Weights of a small audio frame classifier.
Model: 5.64M parameters, log mel input, arch mobilenet_v2, norm batchnorm, activation relu6, depths [2, 2, 3, 2].
Rows from block 5, named by matrix and row number. Each number is 128 + 24 x the weight over its row's rms, rounded and kept within 0 to 255. All counts start at 0. Numbers have three digits each. After the name is the row's rms in percent of the matrix's.
# convs2: project pointwise conv (model.blocks.5.convs.2.weight, 288x1152x1), inputs 969-1019
convs2.42 100:135138145157132115124129151094144146115115092145153097093124157136123114131137105075084158125098128159131157100152139098113160143139117119121131152138150
convs2.43 098:109176155147118122157129122135105133128147140109109118118115115129160158125114145089159137130089119126123097119130125135121145100127156130115115137124157
convs2.44 098:148124103118114154124169124113118143150157138164129159134146152105122122100162107137109137151168160167120141132133143142147155123120139182100135148145131
convs2.45 099:129099136047146132180116143117125139141155144115117134119111129124135166131128127061148117168107124125138144153158082154159105119166141129157131099145135
convs2.46 102:106134178124157141115140121134140148103095130097124129126137125122164122102134156088147118106132099102116093209119095125123116151086141133095131117157099
convs2.47 100:169126162170077151186136097148100105140125150132116109149116162102154132130143120121129126183119110169131134115132096109126115132150157156133132133146120
convs2.48 101:080151115130146183120126167084161101123124135109073112119149111100112135119119124121114124155129150157159199135115150103190139148131172123094133107132125
convs2.49 100:092175131178183172120142113151160107155099163165163116137148134094088110133171138164101113127164162114139121140149140150169134113133147074147162114142103
convs2.50 103:116180144122164130125133111138154151140095145178159134132112121120127128141127112079142148124155133125131171141141120100131168113115162130157164119145125
convs2.51 102:190126144124138101113108165151119174151129124163135068102112134106129134111139118093108150081101120131134128152084124125125131101140154141145155137154123
convs2.52 099:153096120120142142131129105151128143107120134151100134125140118139148098107139118125079131130122153114081175079139140137141103110126127161175184144194170
convs2.53 101:124107111203117131081139101124116133118120142131131113137190062162147154155102147113122164171091114144122135171113186126187144142120132163101124117155109
convs2.54 097:111188142154112120147143171122143120104123092161140108104140170117129085156124100095144152136122106155178154153076105134164113130153141156127177132137177
convs2.55 101:168084160132136110097135153123075166165149129187112146144178133135115133097090131157157133118147120115095096143129121154093143107130111106122178154070120
convs2.56 100:175099138170116093137127119133106094170112128114106102109112130102117122107164147156133150100113121127125101121143107125136119116133114073140141157131130
convs2.57 101:147134144141115135128127116081140108159104171134125131124104164113126137098121087081107124117077114153097119113103144112102122145119182183114114129154120
convs2.58 100:148145167152190108160154116116125149122132177131125102142098158139123139117160091147162123130148135122128135114114126104130135137138143144131161125131144
convs2.59 101:137142117100097113147122172121131119148120167106130120122133134123157130071184157171142120105114154151122081174125112133072135138112166155147104090131136
convs2.60 099:110149128152128127184128171128098138126172153131153163051113160142114141116142074136134101105107161152116121157079164146094142118146138111100081118124171
convs2.61 098:144112111122063121126134100148139138132100087124132158136134138113126137160079144088140093092134125132128160121106156149076185138088116113157162124094116
convs2.62 098:105139112122138173159120118135130118106109107119121102178155134084145129131118110120112139142090070118117180130160160101118132156108149135134121094128147
convs2.63 100:138125152139160177149139092136120131148131146095113124105126126078129123095097113144078135144135137156125159137137135149157110113139141105126166123147122
convs2.64 101:160154076123131156103115154174173131141120089143103128094148103173134166109110104145102093141108172147123106124102111135109138135126140088121070125098156
convs2.65 096:137141071173122126110153133144100120127089108111120124128106134155144072121109176105061111160162148122151117063157101112110134116154128106143180145167090
convs2.66 098:116141144151115092152134109162153111066142113115125154121133159093136097135084138147114141142109139130131113144112134121089103085066161119133119125094148
convs2.67 096:099042128122133131102099123115133080049141065183140191139114175148144159142103087123105136132106078143104087110138150105116114122097134128088136160128111
convs2.68 097:147113134156150083089147124126098149134111103165156110083118147135138108173137136096094130097156180134108150133156128136138113134136134129115160127163148
convs2.69 099:170097146089135143153138081151131092124101083164142113131118149092143100110125115150130162114110122141138108119105145128155162109092135119147115119143115
convs2.70 099:151128109170140123128120105099137104113139150115127153140094149094159144136132105146125132142109154096096128130137082101162145179128133127135108157126150
convs2.71 099:110134129106109143167090117144175124142130132119173124171147126103137129117101174107118163084137170142158108115107133116099117107149152123177135117137143
convs2.72 099:147096117125149142118134103112118164141097125119126117092158130143156144166106120160111121161148146131110143104135136138104132120084126092147106169167121
convs2.73 099:133156125149142091106109122103113144181116129118137109113121165125100151101162099136131117125180153092142096124073131131131148154099087081126161154118168
convs2.74 100:133105147119139113139146128104130144174093119156149110146172126124111112102102156132085146163125101161123145121210137155134158106174123158132172114158119
convs2.75 098:117101124105136162127135098105154116203171144135107135134134153069117119135134088090170139117135125132101105122086107154076137156107121147138123106133135
convs2.76 100:102118127196129171134134145125167180154156117097126148159146120168109133116173143144124099123098080120146093110082167142120114152152121130195076121134122
convs2.77 101:133131100124126117118136121110141114142125137123117134111133086134134145100173223161145144121128193121111176142102085161082077094131116116192139129117168
convs2.78 100:141118153115118138124136127184130154107106116095136144129135113141102093135115128124100091124140125149132108186143096107125112114124157205129106160146105
convs2.79 094:110177149139133169133152139156131126191112132128138083118139100151123119083149098141113122137149154130138167122142138099145098178119152208110157135130088
convs2.80 101:172173106123174122132136126083117160135110098078198111106124126089113147109151148090134113129160113115140112135182093099110121080127130099124143094099082
convs2.81 101:101176105148112090166116145102144126106133144119160099122130154123098129140147139122124138152158095126090110114101133138099106130153063160105120127088164
convs2.82 104:082134136154061143148126119138118123102148123132073083125150147172099125155092151125125091118094197140144123141189105126137150127106127161149166119144159
convs2.83 099:124141145141115115185142139101122123073164135106122150153102128123107110155122118096105105124140136154128114124109127151122183128125164146165128122192147
convs2.84 099:085130144154132122125132110084144104141102143104117120124157156148112121125120153135143096126076144114131120098140066135131117155153108130116173155135116
convs2.85 099:108098142114142098132163110144088113102135146147139117091117146124111118102109110115159149085126067138156120109120128147110163192166144107174139114140155
convs2.86 098:143138129154113140091070130120154112146136094125119092110066144136130128127163142129126125128121151121138117106113143130135081101151130108093101173123137
convs2.87 098:129137144133109128165091131110146139079136119080064153134100147149115173112109111138134175110177134086132122117132151125087142142178095145106129145127114
convs2.88 099:137098121095135131122125109122117105123107150129129134136149094164159114101153163136126069153145161139148087146103158130155182081173166115129131140099163
convs2.89 099:122118109123130092159080169165131121090083193096086135142136145133137142136122137127158084135109131089121126135097165138151088151128138148166134139126144
convs2.90 100:118085141080123084160142179102117108135126132147060116121113158132095133156132089149153149126132076133107111119144102135175175145112116146139122128135148
convs2.91 098:101148134108154132150065082125127118149109143138148117085118109132139126115140149081140139095131122102150168116154135123122150093128099113114131164136124
convs2.92 100:132144139132155111140117130094080093116138099157134104156121117149084133146133087158127069105098114122121147141155137112122145083167138114127104086066099
convs2.93 100:088158167126131148101105165113146104093163141150135161145172112123127158176170107128120109106125103132095121184138150137135113069164154116095134130123102
convs2.94 098:134168138154163093128136117123121129157095117108140158095104092108134150138130141164126146138115154103113106113116132096081094141097140104148095154142144
convs2.95 102:146148089148137115145079151112086140109087138111122110088116089110165161159170146146122114101117102115122125118120133117107122081127078151107120082123121
convs2.96 098:142138161155177175104142115104147137145157102159140120147084122150115161152132139121123083103120101166080186097160148084113114110100103106096115145097131
convs2.97 103:135100113138122093134124128086115133126118121097138139097118082139150165092175126127167125130125105126159133118157141162095099122097095136086109087117123
convs2.98 103:107110124143153156139111153201136168100132133107124122116102128111137113192169101097098142149117110121125108129140109184181153127083132153084143132144107
convs2.99 098:131113095147125141120144146150142118127107118121102105121113146099141099179136133135129108127128130109151096154105086131097120086149121142162094168102143
convs2.100 102:120115082169087131167143165115138065073147123184144136132163150081098125094148138168131126094137138070150171147157129150120103107135182133126082119144123
convs2.101 098:112111135123148101101129130141141169095155166118120148099130100111118135132098105107128133122102135126127102139118121176108110150160106149106105141159123
convs2.102 099:194122114129102129136143153138123107153140149132099132102080128157099140179148135138090133059144134116132117147162146116126064142184103133125165157165098
convs2.103 101:102145162145139096128122077161141156140104157146145115091151153115125122103100156133178118141186108115103139154173125128124107118150115055117117153145149
convs2.104 101:084142134092124080136139116137185140173122122145131118135133102105131171138136153083071122166111156142130137100094125089105118148118141077109116208180116
convs2.105 102:140136122126104140146145156170111139154172114121141079163125138100136156136156149129096130093154139149135155105134186125146175152123117072125114127059166
convs2.106 101:113197125134120134105150142148114103077146094131144128127147138132132170101140127117103100163154125165175073163118139121094133157104145123145108121148130
convs2.107 102:144111155106118136127145155110119153128114132201142147171157116095130172086141109135145116139128134113176147115162118115107141131143070147101177122102109
convs2.108 098:164118107138119130135128128078125115140152171117126120099142118126140149140153161191107133129160120109085130106144137108094131072137142176115096142118112
convs2.109 101:141103133141185120120101122122101106079142124141148122127109170117150149166126104125076123139111104129086145128123093141158182133110112119122087137141093
convs2.110 104:114119111141161079132120114121130141121127136126092112105142186122101135105132176101139146114083110173107113107106111143135156129140116123139155103176129
convs2.111 100:115118139137152061119148091124099126143093162135143130144138132153113110101161171119161106095090090100093126152158094119140128176155117157130123173122120
convs2.112 101:117092086111137171165158157128137144132079107153117149124141123149138132088092103090151116121117129087150130098115110125183153116107110071127152101129151
convs2.113 099:167146091127129096126130170130126153118163094152070123178125125178137106145147126181091113068095127136080151100146120143181138154102124125071111141102146
convs2.114 098:144118122117075111155105120108147151151135138155138111125147143081151123147157121093155115095125144141116156162108116122130140107131113119118141088112111
convs2.115 101:150103162084089128148128142126118123126138131112140153095141105128168173079169167140171146120111121111116074172129057123145150106169156127095105120123136
convs2.116 100:120135075135171160145094147150129161151129130097123122097136112102122144142192117101150111105134136147126158103129133091135138134110139160142148126095132
convs2.117 098:134111079120082156124165142191134109117108129145091106130114112137129099163137124144084138104176110088138160153171091108140120117147104169156151131162135
convs2.118 099:122080160104134102122145126149154154130135141117083105125116135131128154138117132158095111112101116110103144054138124122081126152132082123136073129135128
convs2.119 101:178094142120097106088144119102152139144153158109108139132128125096120114123110138160126140110173085112102150163175156141132142145118173155135137162166116
convs2.120 099:186153139137120137106137128141163102107143181122100174119119113112128141122124122129123127111184125155093164140116151154134151141147129134158129162165134
convs2.121 100:148110151142088138131116122122134126156142117153106111162154119127168121095108129094145127095160112101082152155121129124145139128133147086153159152149167
convs2.122 102:119112141110112136120116117130133134135097115184109119120136147157117152162145134144130114128085127151079090138132079131079119157128105112124082147147105
convs2.123 099:160124130168122119148102094173074156145145179144115122128118122166138124151087090107167142073134145149133115091109151159135129080149125143089106068136119
convs2.124 096:136195131128122132133124127142128142110146127108172111152141128091099083143109128150149132098141109088145138094113175130121108121106142140121188103137153
convs2.125 100:117151100115104097107145143098113157130152194112126142116146168138124153116115121135160150154094121162150153154148158119103107144125110137098139137129131
convs2.126 099:135094133130127084112131145128110128094120175131113122170094156145134150126128118148109151121124167128102146119075094139131090128098128189087107133146158
convs2.127 098:109127185146167124157130121140120114135145172137137133126137134097094075111173131125143133144144066127117144101153100110126146157134109148153159104140137
convs2.128 102:106142103138130173112127127159095089073118101149161148135124107189155144129111139116092131161137112086151130108175115134139113126182137129172096141140098
convs2.129 098:113140094148110118131160135114166159128143110174125109106138156133125127114103128165081041137119107151105121111106108119086171124131131187129111158125107
convs2.130 100:080166135085132122141085107123149146138173155160172103147113125129139150175108119133095113111124147112098072131110145159117169119143098157139079103149105
convs2.131 098:134091083111123087133150151120142083116155096122133114154179125114176126112123124095163120147103139140130145144155181134127115093154138095129153126139168
convs2.132 099:081159147134163123146118143162154158159145160127132117157148079117084124140089087151084154130125102128097148130155109167153083086084133134147118146174107
convs2.133 100:131110151150129149102135150116125088081099135158127137157086151124120144131107112075160156179112103119127142109085114139127106101124113132154176137157132
convs2.134 101:115153107112113077132132146122160123188169148144150133139143113141182113164113108112137135177127153145125130142079148162157123106137128154106141130133151
convs2.135 099:151173159110162119150134134117157099079161114153127161101110094096144138123136143101111114157167122162141137139101135152166129114103109081100138155087100
convs2.136 100:123155140110102104128131115094122127132095134074149142107107126104105109118124135140193122147108157130103123139132116165132140137102136079113158092123128
convs2.137 101:183133092150111139115141098141161176129134142180139164125100125084160130213166123114160096116137158096139097136155136114102075125109113172154179112098116
convs2.138 100:100125127140153123113134097103128139112124114137126116114123119161148106133068135121115110182114131094143096176089037119139099142129134097157144111173124
convs2.139 102:098095115145091165133094128102157134130099134121136143140138176126120135147096093049121138107134152117076130094133141118161140121118148122142135145147132
convs2.140 098:087140121123168157097120106114107130098138146115147140125101163099137113144097156118111109136118175107139115097145138151138147105090143119120101116129166
convs2.141 101:115116124153157142145128121156117130139095115079130088106118148132127100131126146139130091145120165091116128158113144174119123126114110129100155129164146
convs2.142 103:153126137088141159145132131152105160171153095134148127095135130081135127163136151116096150127102097131141189102146166149127112146138134084069087133107119
convs2.143 101:166133141144119137108137131088116123132162119154112138126143139137090143118125134146131130177172150117163138101098145118075088104074115119115161100113137
convs2.144 101:137082150119135164141092147146169157132206126136147130122112149146159125124150121161157149120140108144145158107121172124150174121148174102136133157103126
convs2.145 096:131122108109143181095140153096104144091112104127127123114106142112160107123111128105106136100162135122115129120129149112147140181139144155116085176118098
convs2.146 100:123116112149118151178140155161074118119107154124112176179098124121138149170132161111116095114104118166130162137115150137147129113159089156104118147145129
convs2.147 103:107140137179146098144109108110123167103111136137125128130082137141129149137115112144137132117162089134137134086089124097105080159151158090122159096167130
convs2.148 098:119063098062131125147165149145136127134140111105154161146105107109146135083139133106094142127146096143128141117182113139080155110144143194172129113122118
convs2.149 100:108129178114128104134120134129130179113133132100126135144112103126115111167123110133149094172101120106112108110110143160161126136125150110098107160111150
convs2.150 099:150138104160159153149125093120119101133140152147135116136096125131151127127125133114167099124072087115124113174179140085140111104187115140125166123073110
convs2.151 098:173071144156152127130154088123152130160158142113141116101099152136120148141154146206143131121126165146119111106170119119168080100159141121153108085164139
convs2.152 099:133079097165107104143111102131133141131102156129135114144179125115160161165167153099112068109131192146162151119163112112135149098129131170138128091076126
convs2.153 100:168121115135155117134140115114151068115137129111132134090125083116112097133103142122169142112164141134088157159148116130134149148119129111140080098144149
convs2.154 100:139150158129123104181107128112151129113148109160121124092130162148143114125142111131086104139090162159122106113157157125128062127142131125106113128133141
convs2.155 101:107129122129135150109106123141124187132133165119128120125158130100114101130166105152137181104112149128103128096093153133095110132154104148139090157140112
convs2.156 097:115119129147166163086135174117142143202140107169131121151175133094119109145122100077156064107063114102125134099105153160112163116117123100139118146139103
convs2.157 102:140154109120122116112142153106111182138128077148096080141136157152124102087122159123113135123153092109154134151137115141151128131147101151141132102122136
convs2.158 101:130107156136150149162177139161115080139128089159107084119086172132130174119099110114171067150150166115098132114126123114148141142101133131105126131102121
convs2.159 103:100184095093122116115161127091151123152143129139158097129138133139131157112153138160109155105144134161112131156117111160169119127162121112169134130104074
convs2.160 101:074137100120141093124149127128133098122187101112104117120099122126128125106114108121130108108129111115149143139126176124102175104112106133125126127057141
convs2.161 100:139070127166104166124141108116089159130120139126106146123114134149114140165105129072101129173142119148126155164115156107169133131115154136100139094139164
convs2.162 103:146140144143097150096111132172117145137106088130131082143096133137135140148117105124085114095085117173098140120146128108112138193169107056163171141133119
convs2.163 099:133094123108159162181162123150109080105131112113127146139127141147131121129147111124140148152151148144148144124154125139151113142152155155126125134137128
convs2.164 098:128119134166097125182094137150127115126122164146125099137155153072136115116162156060110128139161152125115133113138161141115133135115176178092107106132077
convs2.165 096:136144108139178079166127121128090137098127131112058112115114126132095123153162124107115139128121124121132155146190182105137133094164127103099145085107131
convs2.166 100:040126096204087133086157142133122137088114132144112119146148080135141122074100136143095127156130122111115154116130100099111121143100159147119154125118130
convs2.167 104:152097118135087107128129146078086164132159132136096114117149134142106130141108144131157136132103104111167132128099100173158165156162114139117130158077093
convs2.168 103:099117055151077144139132155128112159126106107141112166158108132115118118106167109151142117123157164161116140171134170163138120091156117080125150082127129
convs2.169 098:123156118140176144105119092136148169096138101135160136113134111104113162158134154083182156134101077128098144122147124145163128141193121105082133165131105
convs2.170 101:175167123131149072182140145146113121120086112157145141124111102151149163147161149128131124073097130170124094108127134149120130108164131126104100151132131
convs2.171 102:083151169107152131110144133142131109146130119172143118099113121113116096143123101100121094127133089108142133155129056109108141078152117137093145127105126
convs2.172 097:141121124125134130163104097158144157091137150140119119170132135137109145127132117141123130104165147145108100165079107151118128119122117145124116137181119
convs2.173 099:103100141154123125093170118113135141131143142140122101147140108121118100068158166102188183112092096140115119151133142149115147135109136137137136156112174
convs2.174 102:117143119128074160135154113138123185145117142153156132148098116129109124133109105142162122119071127179118130138133118102183162120123125170109187149151140
convs2.175 100:128179102133104120082136118122101123118118143153112123149099122105107153111102148085129136149119181173125106139142095152143134122121096093185165155092132
convs2.176 097:143165109128144116157108114145126151083124137112135109110119153130142141103108137119157140115124086130130137129088160125122138159166130096123168099108138
convs2.177 100:168106136172126130156132135077103133127129137139132122123110114097166063103162133140104110114145104134123143099137136135136164132146117141133113142138123
convs2.178 098:099175136108150162109166119099132152107105161117171148114104118122122094107121141158111137147133148161106147149117094113170114123110107120131132110075115
convs2.179 098:146122146094143123124152120123121127121162116140182149155118140105114177137133119108100124124161095172156167087163126124094119111127152159104162188133133
convs2.180 101:137106093108148090136154131098111150125126151143073118097125105130131123108115135133146081144165106142140088138075140136126162145130124152106093134127144
convs2.181 097:136098136101130160142089137105120111171139136082155118132107094115085137111119121137112106142133132124128131104168136147057149181117129141197136171132114
convs2.182 099:148162150113131132107113127150099149147152151125131105140118114138158087153125158144134161149140116100119127142131093098154133114128155150118152119168159
convs2.183 100:092127131201096118116118141138129117121130118119121134162157155139122137185175115111086126150166129160140122096089148143147141128160194121092112124098102
convs2.184 101:127130111129129090095121140151096121109137079132098092140146113104126103136159096141149123166090129124109161141121127161134134154135101099153140128168107
convs2.185 098:106168125149118175150084158116105098104127155138091145107133081123085125120103128107111109145115121129117082067110123107154100096173146117149088111091118
convs2.186 099:136114134137117139114122132139158117102111130120127165126106112163132132151079126136101125140151122162118157111100098124124138120116060151134158096124123
convs2.187 100:141202130180173154115129166105158112133092143132132123182130140157131100111145203132085093077074115141108153135140138130154114115133126115135147145094156
convs2.188 098:098129110116140102127088096107136160129125136162099122123130147113110107127115128124108076130110158131146177138129130102141162139124116128128135125138118
convs2.189 097:185114136136113138146159114079135113115144132131138095170120154105106147173133094153121097097145136147151112102148134148131115115116100179132138099138169
convs2.190 101:133100148112132138131134144091151103166117135110133093117122139142117128102151097150138126111102150140158184091075121120160149144138116111101124136158128
convs2.191 098:167157131110124109168140098162183118111149152121160154115139122124192135097176134083142147141168129082119130145104155120090128113160145121101098108129110
convs2.192 100:132132115148129118165127111112120126125131139139127125163111122124140098105084094132143138162133091138159096111156110121107138155116121126144141131168142
convs2.193 099:104083118096121136117167131115158096154112143141116105199120104149145131137131128121151113157126118115137111149156081151181103140117138156111166128152062
convs2.194 101:127132139122075107147105101129146139081122126108126147132071151097108111131117133130142133137106094133133149111139108168131135144113150132116081112079111
convs2.195 097:127134111127151126169119096113086090136167128133146129120152098117088149098116116139160108151112153141129176080125140115110151130155156127176128121157152
convs2.196 097:146162128083072133143174114120144154059112100153103099130151139118125087089147112117117166140155136188152088127125180072124130159154124133132129146151163
convs2.197 104:157155150118155147104144124137125150134139148130149121152188139120129167117123097136122101090111145150085121167128133097116166145077098108118127107116121
convs2.198 103:129134164125147163097127140122125147110116114116123103158121109150089130096106084100148147113087108147124155130094148152135137119129133200168114105163106
convs2.199 098:138107161145126139069105119158086147127159155125114181115147114133144107102178144150174149129119108158111135163115171087138132163139118129144195121149120
convs2.200 102:109112110132077110159131120120128090128112138112116111093119132197121143115123120102096140139126142212149100100095177146104076126124108169131111113161106
convs2.201 102:125122118122129127122147108115127110134124102101093118140141117138134144113123112137090172146146124134101184137085141128160145144173134126088134093154094
convs2.202 101:113136084086176129198143142142153153136102136067089139117122102151124134108112105119098115137070192146099155090135123119171128117122102186077110133078104
convs2.203 102:163122085117123146132143123074132127124146104140132094174112155122152103121145149167075146126132093141149084110152099143140080102128139146091130158130109
convs2.204 101:137102137118091120158145141141131150064132166091109099099116144151145122099153135163122122107175125114157145104099163132121118100138138148123154130105110
convs2.205 098:125082157116089134110124136119126125133131158103119152140139156188166112126127124148179110131127145131157074107169121120124110129140089155092145114131186
convs2.206 100:115138145078155097105139141123142129088114152149105121116101167149142138109142118115159110134176140143181108093147159133103120123097121129138094133143113
convs2.207 098:186133130113124123149135130119141121129157117106145118111147074158089120113131163071124157127088148127111100111133119102157143138130111150139148100131128
convs2.208 100:119169135173119114099112140169138124128155081175136136159092131106117114123166132124172119147116154153120152104099088112128144107127099086133109140142115
convs2.209 098:117086109134159090138143141141147144112120112112198151123121072133139173127176077108121119092081118136087147108128098139112181128124063150105142142148170
convs2.210 101:090144131185095125106103102167139138152128155121099086147128098130177114111140167151110125119138122137135110169099148098120171104142171151143126103176107
convs2.211 102:124154141112120132174121159129127087133136065134124141115124137141111179126110134106154135067160135065155171136113118135114104134120154094145116087115142
convs2.212 099:186125128129142157125101111073129128134146136142142152141118126140121124152132124130154106155148146150115107128081128125150133134109148107110132162164145
convs2.213 101:156139085164117091156134172099117081157100150163157117111087124111132093134142123097134106124149135128141122168085114143141150159149084106163123089123116
convs2.214 100:101113130143095091141137149116138138139134121131102168131127117076136129112141122133125101131127132095127143153155140088142110147123190154115134112165126
convs2.215 102:120111079150126126155125128107101149099092121131096139142148110112136155101103166118162147147154168101147142139058145127154138138117127134135107150113108
convs2.216 099:142170129125113126154144129167142142145121136148127096144118115104139145127107144128093147083110130106085133168143125113099138132117099155106191136117128
convs2.217 102:074110144114151152089113119140109166115122102145165059087160151125139081111127130111169114109129106110141155112136143116103161108134126137096114134121131
convs2.218 096:139159102123147109129129134158117171163165105131123071151130137166097135083159130134096131102097136165113152103118153090125128139114093154121132112142132
convs2.219 099:176134122138141131123079144148142105174138150098109123135143111117105149121185133084117140114145133125138134134115151124126128160130136139101100133149114
convs2.220 103:157123119172159106137119102147095142121079141121091112124117165112117137136132144072107087113149114166131096095099134124104132161100136139141083121134135
convs2.221 098:117147075104124170107138132131113118170125153128143110138100089129125135147173113180118108132132084100094105147117142138107126115174147107105144136138106
convs2.222 099:145151143121108129134143144150172091097095099126163081150131132088147171061131139071152168120191092133094130152124080140097133108121143165145179088114127
convs2.223 101:096120124131127099126137133133140140178131139179087134157130101147146117096127153103140115113104151162132138090058116125113097128182139106050099124167139
convs2.224 100:159106150119136158120117115104096147167126143110152143119123135117116128106119123130169160133160162103151140131164130134156115127117111067116145111126099
convs2.225 098:135114177105154127106152139154158171146130115135130126128150105143151156115152125085114108109136108139129146155148170086107109143162175087170144148118117
convs2.226 101:129112085136114136168155149168084150115130116120161144078117129141138110097104144114170119100161120122120152105075113136111104129125166126121132161159093
convs2.227 101:139130109094172114121115117095121133148104139103123097120120130104109133128110146146114138117109154130152107166177092136118150140148124110116127161190149
convs2.228 100:115105133115153143175107088132139090166142158158137142138119121115126146131119164083119102139139145124109090079126183142126162115127139117157125149149131
convs2.229 099:107143139129094134090142137136132154124124121131135123158112113111130131118123150169181138145165156122120121128128112131137120111128123075154120113135102
convs2.230 100:135101105158121139117156146136127130108127099132175136099107081103118116101093152123123091144145135154116166136113156144154164102139117075140139107179129
convs2.231 098:127126117114176098165131126118123150110139126153098102107118153133140152124183094125172107116132142139184136095122117132143145119128154170106146124128118
convs2.232 102:120146170150124132122111114143134145129148165097173160149132103167128143173103117169108160123149134124140165103108154141119132132186118059158126141133133
convs2.233 099:132162129119078184078083100169162113149121114159135126161091141141114128157107137127100155132149141155108113145113107155122149114137118116139140139127175
convs2.234 100:141136123144121126128113078147146075093112165136104097091172178125128119140125136114119104128116128136112157109113169109118074108099109111070135195086132
convs2.235 100:141095132169108125133099137143124109108127120144158135116113115137093120128139138096122111125154154135109123136165102105151113103131130124103143146143121
convs2.236 101:133117107142150152130108133143133098145125129113138158106136163117146169137146137147122122143104123171116138130122127130135116139088123117123158116136113
convs2.237 101:091176173110151087127092111125111109106100111125124133135121108118110144155104139132120152095123119103098123106131156133122140125125134101109144131137107
convs2.238 096:098160129155086143132203150146123103115124094115129159123108141134139045154081115059155109122154093120166102173118129110177128153164161169137094164134144
convs2.239 103:128111137134126113147105132203115132167150150118153107121172132096149112132149093106152165122137097107105112099095161129125084095145117116147122146131171
convs2.240 102:164147141142186127108080110150142133150117113136114109122096099164130087135108128178083142121135087128145133088170125105114119087118110125140146109108096
convs2.241 103:126101163134161111126115172097094118122159148127148093133117128119109127157134121109097140174150162155152112143111155151178114143137137132124134124121120
convs2.242 098:103104149123114115128112100161109118164135158125118106081120104119113096109130157156108132149131121132105125145099138141131147111122136063095086137098123
convs2.243 100:166149102147101106131119130101152123150117147126140126167121128114143107146158134144084103142095141122145148098089146122129121147112147115131123127198158
convs2.244 097:107106147116099136071098131091117119116154104107122159093108158105125128138118106111172120169115142138151177135138167118157149151088074169172144136152111
convs2.245 100:146092129142136123144147134091131095103094140097153073120117149147130109109147156149126120120126124135110113152109171184167153147117148134110063111143121
convs2.246 099:141142140121130140115173115142107122079155140083134092100138065159144143116169141080108131089111079117145115073133105130135125152127151178134149105156180
convs2.247 098:127162118089143100172131135109125152171150149159149126135126117145166161113162137116124117155143172072125140121083125121088166160132148141130116125131140
convs2.248 100:100143107128159137067133106115101112135148150127111165093160116117112113138146111092056107116157087138123163143133119127091105137092103129110126135114161
convs2.249 101:133093137114127073129116131138104130166096126157113142124149136119125142097143133146187100075130097123124172079136155111141100143151163077135061138117127
convs2.250 101:210143106154095099110116165117125182131131165147108101128159131144145166171135160080117133145080192072139132122096122102140148131099084116148100143143132
convs2.251 099:077139134133146076105114107142099127086154115126094121149160130098141153123149154113181119141124127141123163123166182132159146127119168129145091165134132
convs2.252 100:085130081140135154136125132068114140163127111155181080145110088163133084143107105131105096149099145164137166172130153133126163138125156154111147112143093
convs2.253 103:167145152098120118149146132147106135106100113110162154127116166142128166094133112133119098113154102162128116161113129159154146117104161156186118122076109
convs2.254 099:118169112143123151174182126100138092129109147114177154127102151146097121115116078129098153108161157095106150136135085110136111122090146183125135083126101
convs2.255 100:100160121117102127117110122105134157147130115172115142085130102148120133117134100130108149126137102127150150073138104150136107137099116138120155139110123
convs2.256 101:145108102138135140084089130141168112110146090106119086134168141115144110107176111117104107119109134099116137119097115152125159176134143123096158109129134
convs2.257 103:139126124164149144109134165134070130155124144116096093111171130175117116077124123157109166109122087123106131066135104132116172170161128146106139091117167
convs2.258 099:098154123151186143116147108134152160118099126112155142134112115159132150182111125143077136144126125141119144089121163097115102116127113127130127123112112
convs2.259 102:108143125075135133122137106104136116131143108133119189153169104122141132131149149127132122114136124121107145144090075134132122097097086106159139134064117
convs2.260 101:120094125113142109120156161116155140129130149105091107100136143126110162141151134159145096127100118092129104161116163129078097136086109137135171142128128
convs2.261 103:114119100162097132138148160128183142098120133121150116108123088152115118153118106107122118106139136182144119140133164120150123129160099196123162108175145
convs2.262 104:110160152130136164112125154120167116118156191107138131140153150169138116119103103102167179104134114139153119100127144151118153132097158130128079144138172
convs2.263 099:155136120113135119081141129094144120101123172133093123121095099145098144145110127131156122159175108137145132120097156100130147087140140151145099119119108
convs2.264 098:144093124144156153114138137141129138104171158156150071090122170097150126109138153075129130144130133122162138129108099073134138167116121130194128117098121
convs2.265 097:109079152135156135129193127138146111102157149078140113134124105119123145105172148141165109173123130133120107140140054130127115187142146113140128125140094
convs2.266 102:145117126068113143143117098119157088119169129135103121121183093121135170100163142132121100140138111117120151130130113189133168121151140052138136118118119
convs2.267 101:096099159131108123148148166136105091081111202141150107140105123142129139083124092145173146115148161139152095137142146107133120115151116094105140125141172
convs2.268 103:088165117145165110114108134130134100112096094107081064130153136185133069127151121108122154124123093148117132145132132131152133128075069142132148129121118
convs2.269 101:093109124201151156143122114097144079100108105154119158114129152109132129115117122143120091163124126163094155097103119120150123132110160125136119166110153
convs2.270 101:136145131120102127105140124103104112157138140110148135095078148103152114172121088118098134179143150177149109108131085100078148152135096125123163127198132
convs2.271 100:173140161111162154148130153123109150143160103124147170166147075161064110135086097181138150168123112103112180090130108139143130102113144126159108109119158
convs2.272 102:144151128087079088145144103137151128129142140112156131185157121137100135128138098131137101098145146149129121120134137168140099125126148134124175140116121
convs2.273 099:087150142174125151135123128157155129114116102068125111118111158163132105144151155083105086120173136141087178126117107137162139126152113176123091137098149
convs2.274 101:113146148158163150126097090147107116147130101138167138089144170147150125128115153115137112114107149128118132142104129104103158108096114124136103111092122
convs2.275 101:128129150101180123159098134141114092165146093127077094134132157142153156143143122136135091147123061160125113108107120145129126133149124140164135176147205
convs2.276 098:099138097129139128120130099137113119098151145080120092124107143121110125103110114074199164129108171175119118133131092144103129125122152092137145158149088
convs2.277 100:078109122170139147137121101141110182154108115132100076115113104146115145116130150165162140095158176161120131096139120093070123165146173088113108132148168
convs2.278 101:141141132093148181168131152120125140123136129118118118131121166170122127084131148133104133104136105121068125125144182145115103133127129111100131128104121